Weights of a small image autoencoder.
Model: encoder moe top_k, encoder num experts 8, encoder patch size [4, 4], encoder widths [48, 96], decoder norm batchnorm, decoder activation elu, decoder widths [48, 96, 144, 192].
Rows from expert 3 of block 3 of the encoder, named by matrix and row number. Rows with one number belong to one neuron. Each number is 128 + 32 x the weight over the matrix's rms, rounded and kept within 0 to 255. All counts start at 0.
# up: expert up (encoder.blocks.3.mlp.up, 8x48x48), inputs 0-47
# down: expert down (encoder.blocks.3.mlp.down, 8x48x48, transposed), outputs 0-47
up.10 [137 100 157 114 131 142 120  68 142 125 141 156  95 102  68 139 164  94 119 129 101 177 116 154 153  83  88 149 124 166 144 125 135 153 104 114 138 129 143 166 143  77 121 140 149 105 109 115]
down.10 [124 170 147 154 140 129 161 120 116 141 140 131  85 105  92 125 146 136 154  88  86 160 125 112 142 141 121  58  96 145 144 113 132  82 132 140 136 128 116 153 162  81 110  78 179 121 132 147]
up.11 [171  96 164 134  86 151 133 122 142  85 184 118 126 170 120 129 106 149 140  90 121 145 171 155 128 119 146 128 110  99  64 121  50  90 125 158 210  92  55 182  91 102 160 111 154 152 143  94]
down.11 [166 144 142 115 113 153 126 134 115 127 172 125 147 166  90 134  62 143 131  92 144  75 129 188 102 107 103  99 134 208 178 122  31 116  76 156  88 140  68 121 122 124 116 141 184 157 132 112]
up.12 [ 71 110 162  96 176  98 164 114 129 148 129 210 132  95 129 221 140 109  96 101 154  93 149  94 108  85 142 126 148 159 160  99  91 161 121 165 138  81 145  44 126 118 133 143  53 174 115 121]
down.12 [155 107 163 121 131 118 211 163  48 150 166 164  91 141 139 131  44 174 110  96  69 154 125 147 107 155 142 139  84 160 107 124 170 122  69 124 116 130 148 119 104 105 139  69  85 148 178 173]
up.13 [106 196 121 154 171 100 108 135 138 127 159  94 152 103 135 115 132 111  68 133 172 157 107  88 140 111  88  70 202 147 181  84 155 140  40 126 155 142  81 112 164 101 129 161 131 132  87  98]
down.13 [110 100 173 152 123 124 153 163 159 135 130 108 167  80 136 199 112 169  96 166 135 133 167 176  58  58 119 136  75  81 156 142  75 108 116 165 115  73  97 118  81 155 126 125 187  83 139 125]
up.14 [119  69  85 105  72  97 109 141 193 115 122 118 106  87 136 134 109 138 152 203 162 135 185 153  83 214 120 134 144 153 144 120 125 138 180 106 111 133 112 119  78 112  98  97 112 146 132 154]
down.14 [126 169 203 192 120 101  81 164 131 123 112 165 142 147 140 131 166 119 149  87 136  77 105 138 125  79 100  90 155  86  69 148  98  90 168  88 135 134  90 176 157 143 205 120 126 129 118 143]
up.15 [158 137 128 104 108 124 134 107 165 185  76 167 133 166 105 147 119  81 128 159  80 113 156 141  99 106  94 108 137 123 143 183 110  56 150  87 210 135 119 149 122 131  85  73 142 196 162 113]
down.15 [ 83 149 146 167 136 162 133 154  82  79 170  78 138 121  84  78 173 101 198  57 116 103 135 120 146 160 131 174 124 174 131 130 121 178 127  86 115 163 153 123 183 103 153 126 106  86  90  98]
up.16 [100 128 138 163 103 126 136  75 125 103 121 122 147 184  83  90 145  86 194  65 166 108 131  82 177 102 100 113  61 158 146 102 180 122 170 110 100  96 128 165 147 149 119 174 152 148 161 147]
down.16 [149 141 163 134 137 123  69  87 145 128  86 112 114 156 123 178 146 155 134  90 146 136 138 135 180 121 118 161 138 117  35 183  85 133 124  69 151 146  92 129 116 150 150 150 138 168  93 118]
up.17 [140 101 111 101 134 123 150 152 108  78 151 128 170  75 116 134 138  77 130 117 135 142 120 168 142 137 172 136  97 199 139  69 106 141 120 150 150 122 146 115 122 130 109 157 122  89 136  72]
down.17 [118 144 149 157 145 143 105 120 132 148 121 121  98 151 128 104 148 112 110 163 138 148  82 164 133  51 159 103 121 118  76 159 132 121 135 135 121 113 119 139 125  87 150 165 152 121 113 184]
up.18 [104 133 118 114 134 146 163 145 110 170 106 108 188 174 103  77 118 139 153  99 121 141 132  95 129  98 114  95 150  94 142 142  88 121  77 104 133 103 174 150 153 148 128 198 154 160 158  67]
down.18 [136 113 101 185  84 137 128 100 117 110 168 145  87  71  97 108  95  94  90 175 183 142  83 185 116 129 157 138  99 162 107 119 162 138 129 107 140 171 158  98 106 152 113 159 120 145 126 120]
up.19 [ 95 138 163 114 122 115  86 136  61 158 120 149 106 147 107 213 150 123 174 125 187 118 103  85 133 166 103 147 133 134 137 149 115 103 172  70 130 155 158 128 148 125 154 126  96 131 139 107]
down.19 [101  78 129 182 169 110 124 109 157 104 162 124 155 167  98  78 130 155 114 115 106 138 107 123 133 188 138 135 158 161  98  99 146 118 135 123 138 110  81 106 120 125 122 134  90 125 138 102]
up.20 [160 113 129 152 196  90 108  98 128 130 187 219 179 122  84 105  98 138  89 154 107 108  91 117  85 107 144 105 111 149 109 104 146 180 110 144  80 102 189  73 155  83 128 113 131 151 146 143]
down.20 [108 122 103  40  87 150 133 126 113 173 128 110 216 109 143 165 141 148 111  87 144  77 146 127 140 161 188  96 137 103 139 106 162 132 129 213 144 113 153 112 124 110 122 107 133 107 133 161]
up.21 [151 101  55  86 133 177 151 136 162  55 141  96 157  95 126 207  99 138 163 110 174 124 111 149 114 157  75 154 152 135 105  77  87 139 141 129  80  86  87 137  87 145 164 176 140  58 187 153]
down.21 [ 98 131  78 108 175 137 120 135 105 145 108 135 164 160 104  71 145 165 142  91 111 197 176 161 181 152 114 146 163  97 113 160 155  59 150 125 143 141 106 121  89  89 137  63 127  91 157  85]
up.22 [126 119 143 140 103 159 173  82 130 118  86 141 116 122 149  72  80 138 110  80 137 157 116 129 106  22  91 166 166  93 176 131 166 160 100 157  92 164 178  94 107 128 120  99 132 133 153 165]
down.22 [ 73 132 161 126 119 148  57 147 154  86 111  44 130 121 144  76 136  96 111 149 126  79  91 120 128 135 148 136 107 141 149 103 141  99 144 145 177 178  61 189 145 125 128 198 125 167  90 186]
up.23 [148  80 155 130 198 129 109 173 169 101  78 151 134  92 161  62  66 121 167 131 148  94 132 102  91 115 130 112 139 168  71 113 182 111 106 161  69 147  83 125 148 122 180 132 101 106 148 174]
down.23 [143 104 155 131 112 151 154  91 209 122 110  76 195 149 127 234 117 128 112 159 143 116 116 111 171 178  81 124 123 147 136 110  76 132 132 102 149 105 101 123 142  91 139 119 126 133 120  67]
up.24 [172 120 133 101 204 156 133 138  95 112 130 135 122 108 121  84 119  84 150 151 152 123 113 150 140  51 128 127 144 165 131 138 138  75 106 152 141  57 117 123 190 122 123 148  92 146 132 164]
down.24 [132 125 120 127  32  77  89  75 123 208 137  90 152 156 165 121 107 113  71 114 110 164 150  96 108 139 143 205  96 117  95 125 116 193 149 170 143 135 161 135  76 153 139 103 128 168  88 106]
up.25 [143 169 149 138 160 188 136 104  89 148 138 166 118 140  87 115 164  78 139  92 117 101  89 105 146 117 130 140  77 134 167  76 150  74 122 142 192  95 159 160 132 134 118 156 115 138  92 166]
down.25 [127 117 163 154  90 112  78 136 184 154  91 121  71 145 146 139  81 114 156 142  96 109 174 141 145 149  82 111 143 132 101 112 132 224 139 117 113 152  46 108 142 151 115  94 171 111 162 145]
up.26 [116 168  73  93 142 108  73 130 146 140 120 124 206 181 107 171 168  95 146 126 128 128 133 117 147 101 108 131 106 148 156 101 109 168 169 183 152 126 134 162 153 101 138 103 101  93 113  64]
down.26 [ 74 152 113 143 126 115 160  99 124 124 143 115 114 190 121 163 127  88 138 128 157 132 165 132 110 106 138  73  99 138  97 128 130 174 153  91 126 101 156 139  85  92 160 165 124 148  86 134]
up.27 [113 181 194 138 113 167 141 142 195 186 137 112  88  47 132 130  56 110 189 151 103  85 112  96 192 130 154  74 133 200 115 118 132  84 147 113 105 141  98  66 141 108 151 131 119 133 162 102]
down.27 [168 115 130 199 132 177  74  57  56 139 167 137 104  87  88 170 103 122 171  94 134 114 138 101 138 155 116  90 214  98 121 141  72 122 156 109 148 114 125  98 134  59 112 155 138  86 175 136]
up.28 [158 190 101  74  75 153  88 140 151 130 148 122 167  70 123 119 153 135 100 130 149 150 148 147  94  88  71 118 143 184 106 125 148  88 130 107 150 146 119 167 165  57 195  76 121  68 170 101]
down.28 [145  72 127 153 137 110 133 172 109 136 144 143  75 142 174  68 127 135 139  82 143 120 163 116 121 189 132 102  81 162 153 123  62 155 119  60 122  51  69 145 134 165  84 158 161 161 167 169]
up.29 [ 91 114  97 177 103 158  98 108 168 148 140 135 167 107 140  73 160  80 191 121  98 147 130 113 167 137  85 125 112 117  91  96  83  83 115 159 210 143  57 151 144 147 166 139 118 150 149 176]
down.29 [ 98 116 135 102 167  97 160 127  78 124 116 131 116 123 153 185 141 174  78 100 127 100  14 160  50 188 150 103  99 113 170 108 139 156 109  98 189 107 174 137 138 123  80  81 167 142 167 162]
up.30 [111 189  85  67 158 180 119 159  89 135 116 103 101  98 139 114 111 108 161 127  98 164 148  73  87 157 166 141 107 148 193 135 107 146 155 129 106  99 150 111 154 130 151 144  91 119 142 133]
down.30 [131  86 129 183  95 130  90 121 117 111  94 165  99 147 115 185 143 132 117 109 141  84 115 154 150 160  60 157 147 160 157 109 132 119 158 106 172 112 167 101 118 142 135 109 167  82 130 171]
up.31 [141 147 184 123  95 107 162 185 139 106  95  75 121  95 136 134 151 102 147 139  87 153  90 186  89 139 135 124  83 125 146 106 163 186 139  95 127  94 105 129 121 150 117 141 114  54 148  89]
down.31 [203  70 125 112  73 150 156 119  74 165 140 138 118 137 162 126 140 111  96 140 137 127 150 138 141 122 137 178  73 140 141 172 140  92 141 128 144  99 139  84  75 139 112  79 141 141 121 145]
up.32 [117 161 176 154 154  74 124   0 134  78 106 186 130 126 119 136 147 180 124 186  82 141  93 125  91 128 145 122 141 149  88 146 165 139 160 138  85 119 134  62 174  58 144 128 143 153 112 130]
down.32 [103  93 121 147  85 116 115 146 153 127 130 148  79 168  89  93 129 159 117 149 194 148 156 174  88 123 128  99 144 152 130 134 115 137  98 151  70 181  86 180  85 141  87 132 111 155 146 172]
up.33 [165 129 107 143  91 155 185 172 155 190 103 113 122  96 150 128  75 181 120  94 150 112 155 121 147 108  92 143 128 153 118  87 113 105 132  95  83 145 101 201 121  94 160 160 158 115 122 102]
down.33 [140 170 136 110  87 160 164 114 133  84 101  89 139 165 178 142 104 123  73 109 144 169  85 153 166 114 107  98 139  80 153 123 142  91 125 121 138  76 170  78  98 101  94 128 175  99 147 105]
up.34 [101  89 145 139 119  77 162 125  97  77 135 141 171 112 130 141 141 118 135 159 115  91 130 104 140 197 131 118  84 117 140  87 116 139 199 113  91 126 122 122 122 147  82 102 183 165 192 171]
down.34 [111 147 176 138 140  92 175 126 115 115  85 109 122 172 104  69 146 127 152  81  67 102 157  94 106 118 142 103 171 124 110 158 147 112 122 152 117  95 125 206 124 134  78 166 148 118 141 139]
up.35 [107 153 171 107 208 175 107 127 149 161  87 122 144  53 110 113 128 146 157  98 111 135 138 118 106  96 120 115 151 133  88 144 168  74 160 187  95 142 148 152  84 138 105 164 159 100 160  89]
down.35 [139 189 140 110  90 132 116  62 139 148 174 148 107 114 136 134 130 118 134 137 195 103  91  97 115 124 137 130 131 113 166 116 147 168 150 165  88 112 134  85  91 150 194 172  44 159 137 165]
up.36 [ 99 135 136 126 113  86  92  90 149 193  85 174 106 182  58 115 110 117 121 163 126 122 142 184 120 114 170 110 150 124 111 152 166 148 205 147 184 137 145 134  99  80 114  81 175  97 103  93]
down.36 [113 123 171 169 173 132 135 106  84 169 163 120 159 171 148 146 116 143 111 202  51 129  89 122 107 182  62 130 124  92 137 161 145 163 160  87  65  88 154 121  98 142 137 134 141 152  61 111]
up.37 [132 194 190 100 112 136 101 153 126 162  92 102 123 108 127 129 107  77 146 129 153  96  89 146 130  57 123 106 112 125 122 156 114 120 100 139 157 164 119 119 101 166 150 185 149 107  86 117]
down.37 [180 137 127 100 124 138 145 191 141 105 101 108 119  52 152 121 126 150 113 111 116 145 213  87 141 159 156 142 155 113 101 145 154 163  45 110  99 123 131  93 150 130 140 121 151 122 151 115]
up.38 [117 137 132 101 150 169  65 119 127 130 184 108  93 174  92 126 131 140 116 117 145 112 167 153 134 131 110 106 140 122 165 170 179 112  83 172 148 136 128 151 132 101  98 182  96 137 118  86]
down.38 [148 105 121 136  98 143 156 152 131 109 126 194 129 156 165  82  89 113 143 149 141  82  92 121 124  84 133 131 159 189 135  91 132 132 193  68  62 151 118 124 180 129 164  78 144  90 135 176]
up.39 [ 97 135  61 151 107 115 138 164 137 170 164 113 103 142  95 104 108 189 172 119 164 126 181  89  78 131 137 118 108 141 171 138 120 103  69 135 139  87 110 132 113  74 146  98 137 114 101 159]
down.39 [115 128 111  88 160 162 124 111 128 142 137 202 134 127 149 142 145 161  93 119 139 126 129 174 132 132  93  97 112 110 186 150 112 137 142 124 105  93 142 102 130  85 141  97  67 148 124 194]
up.40 [112  91 171 148 118  58 138 102 104 150 212  78 146 164 122  66 108 136 147 184 100 150 195  38 162  74 104 139 141 142 201 108 179  98 136  99 133  68  91 157 167 156 140 151 191  98 105 134]
down.40 [ 82 105 107 175 133 177 185 109 113 170 103 194  86 147 142 162 111 108 150 114  70 211  96 143  86 115 136 126 106  98 121 115 172 149 100 180  90 171 149  85  84  78 137  62  88 172  98  89]
up.41 [189 152  79  97 172 117 126 101 124 140 190 117 112 137 105 146 104 116 194 163 143  96 143  83 153 134  99 105 131 118 102 112 124  96 128  84 142  72 175 155 137  59 152 148 167  77 168  96]
down.41 [ 95 191 164 124 125 155 122 127  78 142 160 240 104 106 127 154  54 123 157 122 154 120 133 119 135  82 189 148 135 136 172  98 101 159 126 152 156 116 103  92 112 134 117 110  61 115 142 137]
up.42 [ 80 141 157  93 135 182 141 125  76 106  93  98 147 104 127 171  94 125 172 125 139  58 151 108 128 149 160 122 119 134  66 125 109 132 142 109 131 107 114 147 177 108 125 157 142  99 117 130]
down.42 [ 57  48 124 112  99 153  97 123 127 106 106 147 128 105  94 122  80 157 101 138 104 147 147 157 208 129 109 102  83 187  53 128 170 157 142 104 205  88 134 164 152 150 166 157 169 125 151 132]
up.43 [101 149 160 135  93 165 152 124 122 130 155 141 146 141  98 109 123 159 130 164 135  90 151 161 120  85  91 118 123 163 129  94 171  76 164 152 110 125  61  97  53 100 134 189 155 112  91 146]
down.43 [162 122 146  62 121 112  90  73  98 155 117 129 105 115 116 148 135 178 143  77 190 127 174 116 164  65 116 132 146  83 135 165 110  67 144 148 145 104 129 138 139 117 125 159 164 133 146 139]
up.44 [194 146 119 102  84  89 150 137 118 148 138  91 125 162 152 132  68 181 159 148  85 119 146 183 141 100  79 139 131 147 142 141  62 117  53 129 117 140  80 150 160  97  86 106 145 140 190 152]
down.44 [132 138 112  87  80 123 107  94 158  82 109 149 114 115 119  90 171  80 201 104 167 142 121 115 165  70 115 183 178 117 106  83 160  90 149 225 115 192 189 113 157 111 139  77  77 161  98 128]
up.45 [ 97 152 119  97 182 157 172 132 109 145 127  89 146 109 128 177 178 134 122 139  78 158 151  98  97  98  46 148 120  88 143 115 154 110 131 155 136 166 132 131 131  77 184 139 130  77 103 141]
down.45 [125 225 149 136 113 109  97 153 127 136 123 132 127 182 133 193 110 115  87 111 137  79  80 117  78  97 154 200 115 148  80 161  71 191 102 130 140 140 121 162 121 186 124 101 102  90 166  66]
up.46 [ 91 146 133 132 103  93 112 149 105 127 115 154 140 145 143 124 161  75  75 155 111  86  94 135 167 147 127  79 150 123 135 112  94 159 154 151  75 171 126  93 192 143 137 169 103 157 141 144]
down.46 [139 106  99 158 120 159 125 173 141 109 122 134 149 156  93  94  87 144 142 121 162 134 139 123  90 123 189 139 182 130 123 117 116  80 139  97 148  82  88 134 149 134  97 132 128 113 199 101]
up.47 [ 59 141 160 104  99 136 132  93  99 130 153 107 164 117 151 181 112 120 191 136 121 158 113 131 147 182 134 149 162 108 153  92 150 119 115 158 113 202  59 204 121 111 152  90 136 123  58  89]
down.47 [122 110 126  94  60 140 138 131 141  97 107  74 205 114 127 182 129 177 105  91 135  83 148  56  96 147  84 197 151 105 135 130 126 109 151 159 176 178 113 106 131 130 141 112  98 165  65 116]